From a checkpoint of a small image embedding model.
Model: 10.9M parameters, 64-pixel images, norm layernorm, activation gelu, patch size [4, 4], depths [4, 8, 4], widths [96, 192, 384].
Training: 5600 steps, batches of 256, held-out accuracy 100%.
Data: trained on drawn human figures in many poses, 7.4 epochs.
Rows from block 8, named by matrix and row number. Each number is 128 + 32 x the weight over its row's rms, rounded and kept within 0 to 255. All counts start at 0. Numbers have three digits each. After the name is the row's rms in percent of the matrix's.
# fc1: squeeze-excite reduce (model.blocks.8.se.fc1.weight, 48x768), inputs 312-363
fc1.0 148:116120116129152162124147159128081116131098130131014124167130132169130177130135116127071141038216103124077150089119132119131116139102098081068151113129117135
fc1.1 055:117110134109124153090159148098149151142152149137152125143165116116097083134135155164110116153146118155125099156115073117078134127130136169140151132169139136
fc1.2 072:105047091115090188135145155049115150132239126125121122104135164129097154115142131133117134097054056138118147159072114136124153151128138058068087121102119064
fc1.3 082:129140147084139096057150190138081129176170130124182111134177146165129107109130120115067126145130153136148116139147141134135130126132139107141126122086179116
fc1.4 044:122076156162112091125150162092184093142110086114116150140146130123101145114077111140136116112013114141145080136130126127116107074129160146125107102145155093
fc1.5 115:122168129153112129140106132112162131098105103134105111107156094152113138127104108102141113186140141100098091129097145145151110137139138101129144127111129094
fc1.6 066:141192137000127145113129083089021136127103135135099134151175128157104116136112126106083133149146126139118148180139096149121102127141129038108128125111125138
fc1.7 143:139199106133133158118097121123135138078100084158120130112183119151126161151122126133233122102127251117083126060138175152131121114183143104156142132121123130
fc1.8 105:100171108093055110106130084116124149175204153133100153118181113204132095098106144131146132105204099125137129053142112143124093130147101184107166136123127138
fc1.9 073:150144104112118074097131093143071119115155090115114116122172082138126132130117134120001060044190133110169118124104134126115141084136157124116144136132137124
fc1.10 061:091110120075157103140107084126091127157181124132179148102101118103128095146120110111141105056140108098141097141126156161107136100074114091116106134128135107
fc1.11 025:128140132105083103131119142106171157090000123122115144093040144158064140137120124137130216143148119123088131084142133104121163110215155158124130129164140148
fc1.12 123:113204119147127124120146064084134152115200071112078103106116128077130125151116120099155107094138111097161139098098172136103114109074076113121124129125125096
fc1.13 153:123103089169173126114112093086116128049100172102191142093129119042125150132099147114164103132148131123125133124100090115124091166126120125148155159132129158
fc1.14 138:115127135069142148145126128118147129132231142165174118126097117103143076109148110131143136145131142111115132165132056139145142147091121147143157128117124118
fc1.15 153:121204131140119187141073118096113106139131163143041133150149149137154138121128147159048143101151201136127105126174208195154125111097130089106148115128117128
fc1.16 165:118123101157131101108174146148186141165131119116245137146137137131136123126162125121206092059141140120140125194126072115142124143121172147162159155122145142
fc1.17 061:108184143082097092160134188111164130106114095128098118110126135132151058146171125140146132123064160105169131136103169170130127069168098148137083105130123102
fc1.18 134:115168127072124139100118194089054159054114163141068134084131134071128216184161122128171126096227170100089152113095192142119148118119140101128152144153085163
fc1.19 080:146170133199109139119168118123124091067165063111155144110067126119163102123139131125137107103129175116109110096107042078141153155099095077131143112106139110
fc1.20 136:124144118181169144152110082103155135087148149157202133149099147031135165105119125144162113161183170128105129126079080119123107082109126146147147148105120134
fc1.21 040:121120140115083129164144119097127130120140113113136110124137097138136032111115118127135146183093109114119139110115111121122175169132104173126129094193184068
fc1.22 139:140090159080124119143095102100089099072135120133167163079166129154106123111096144129199113193155089129127128143137113108146113087175104102121155145137087148
fc1.23 070:120160167155126098131110198187161132127139121145101168146114113137145116146147129130102136140114105151099112043107166098145111091128117145130099129165104165
fc1.24 138:125192144142146185141108049100108128067133163147111138101176098152153184127119158143222111140161224135149139163134144122130122094167148173112142154105161141
fc1.25 050:098077099058132150113117115090067187147142140155175097119129136125095109101100133156142124120094128134172127155168183134151124103117110042131091116120080114
fc1.26 148:147160188124126156120154154179110130144149129165055133145118119153145143161132122138075127140146148127065163085131115140130144152040153165110141128119114142
fc1.27 138:142086151133133115137109088151056100121096126138072149065149116123102107128142146121099130123105069211103137146108113140145130142133134140138161121127119132
fc1.28 108:128120187115118151104155080116076119106053082131127118087156131195128113122147131109127096156163113118164108125146147125129095134079106155114110136152152116
fc1.29 095:115110131112173134190129097103153139130174122130175096065110137131132076094094131105137102205063111119103168145101074107109123117125138157091150135104128050
fc1.30 037:111072112074138151154140101074099153152171122101130090140147123027136115136149150121147064139088154115172152154096127115083120140131110104134131141087075135
fc1.31 027:153122137118148117116137096184052137152165132107128119149122109144125129099096120114171101134108099147127107131165176125132166110195075081112116104131099112
fc1.32 097:104094123072078148122186068187065119148161116103174118142163125176102112150056126111048185111064081111111151116111150148144117144185102141158115127163151106
fc1.33 080:116083090144132118116114107149116131113127114112139133107107103128110161106122106141096104219099136120108107179165097108149125178162108109136153107162124155
fc1.34 068:120136131092108149114148088076109123134115103132070134110084132109119137133170148136168106131132125114150105129120171129131159162137106137110107129119110115
fc1.35 029:145100103134141112125090088111118113133069071103128129110089112162101108149136141132078178130101144120098121134103099146104168113083122129117092102110136120
fc1.36 025:141121094092062120143143044185180112136129148123065106143133126158126122108105104099077118157097118112122128116150115148114151121118164183111133135100130135
fc1.37 030:164113102161142124094085085114074139105040098115148126102127171116110079124156158159157167159111101123095120121127075124139150165130142152111129137126141158
fc1.38 028:081125162208093155150056098150174101111179189134168111069138148102114107117103108107165114139093133113054080132118128138143138094104100161089112148215109077
fc1.39 073:135202089176082142103085135193111111098069087099172148094087135147131102145086120141124168107143147129098101153138112123116150085114126124108120104114108113
fc1.40 081:097121145193119132117132095041122139145088055112202120123137133159094155149127123097105126112080116152108115118157139088111117122075161108113095128096079075
fc1.41 126:143087133135115132096156117114117121091080142108152117109125104115118129102082128113131130120111088113157107188150026106132108224080147128115111132126112133
fc1.42 158:124097104174138141129166156104069107168166148141088150148121152060101148076075135142132099166155108134115125113096090095105093165108110141132143136127154123
fc1.43 126:115116147128110117111131094105118117093214122143068156068161152058117089149127138142094091134117137159100156154161148150139117138115150113137152134120108117
fc1.44 033:137180076135117108085116156133153098160255117144137114173118130094108139134096091086119128148087109118116127130159163148137114179127107136129103116110135185
fc1.45 045:142127149125109089148120051129087124106168115132168143137131135107130100107146146163096121106149106133134086132105122108113149134154139145151136102123123101
fc1.46 140:129049090126153115144114141117112099106102176141100147157055116050130184097123127125114101120184059150156118165117045109114142156141137101122158140093163169
fc1.47 044:155102117074102105086166083114093136126100110153087096134111149089150159153148136140154106145170106120106130127103125094139146150125090090072134123133124103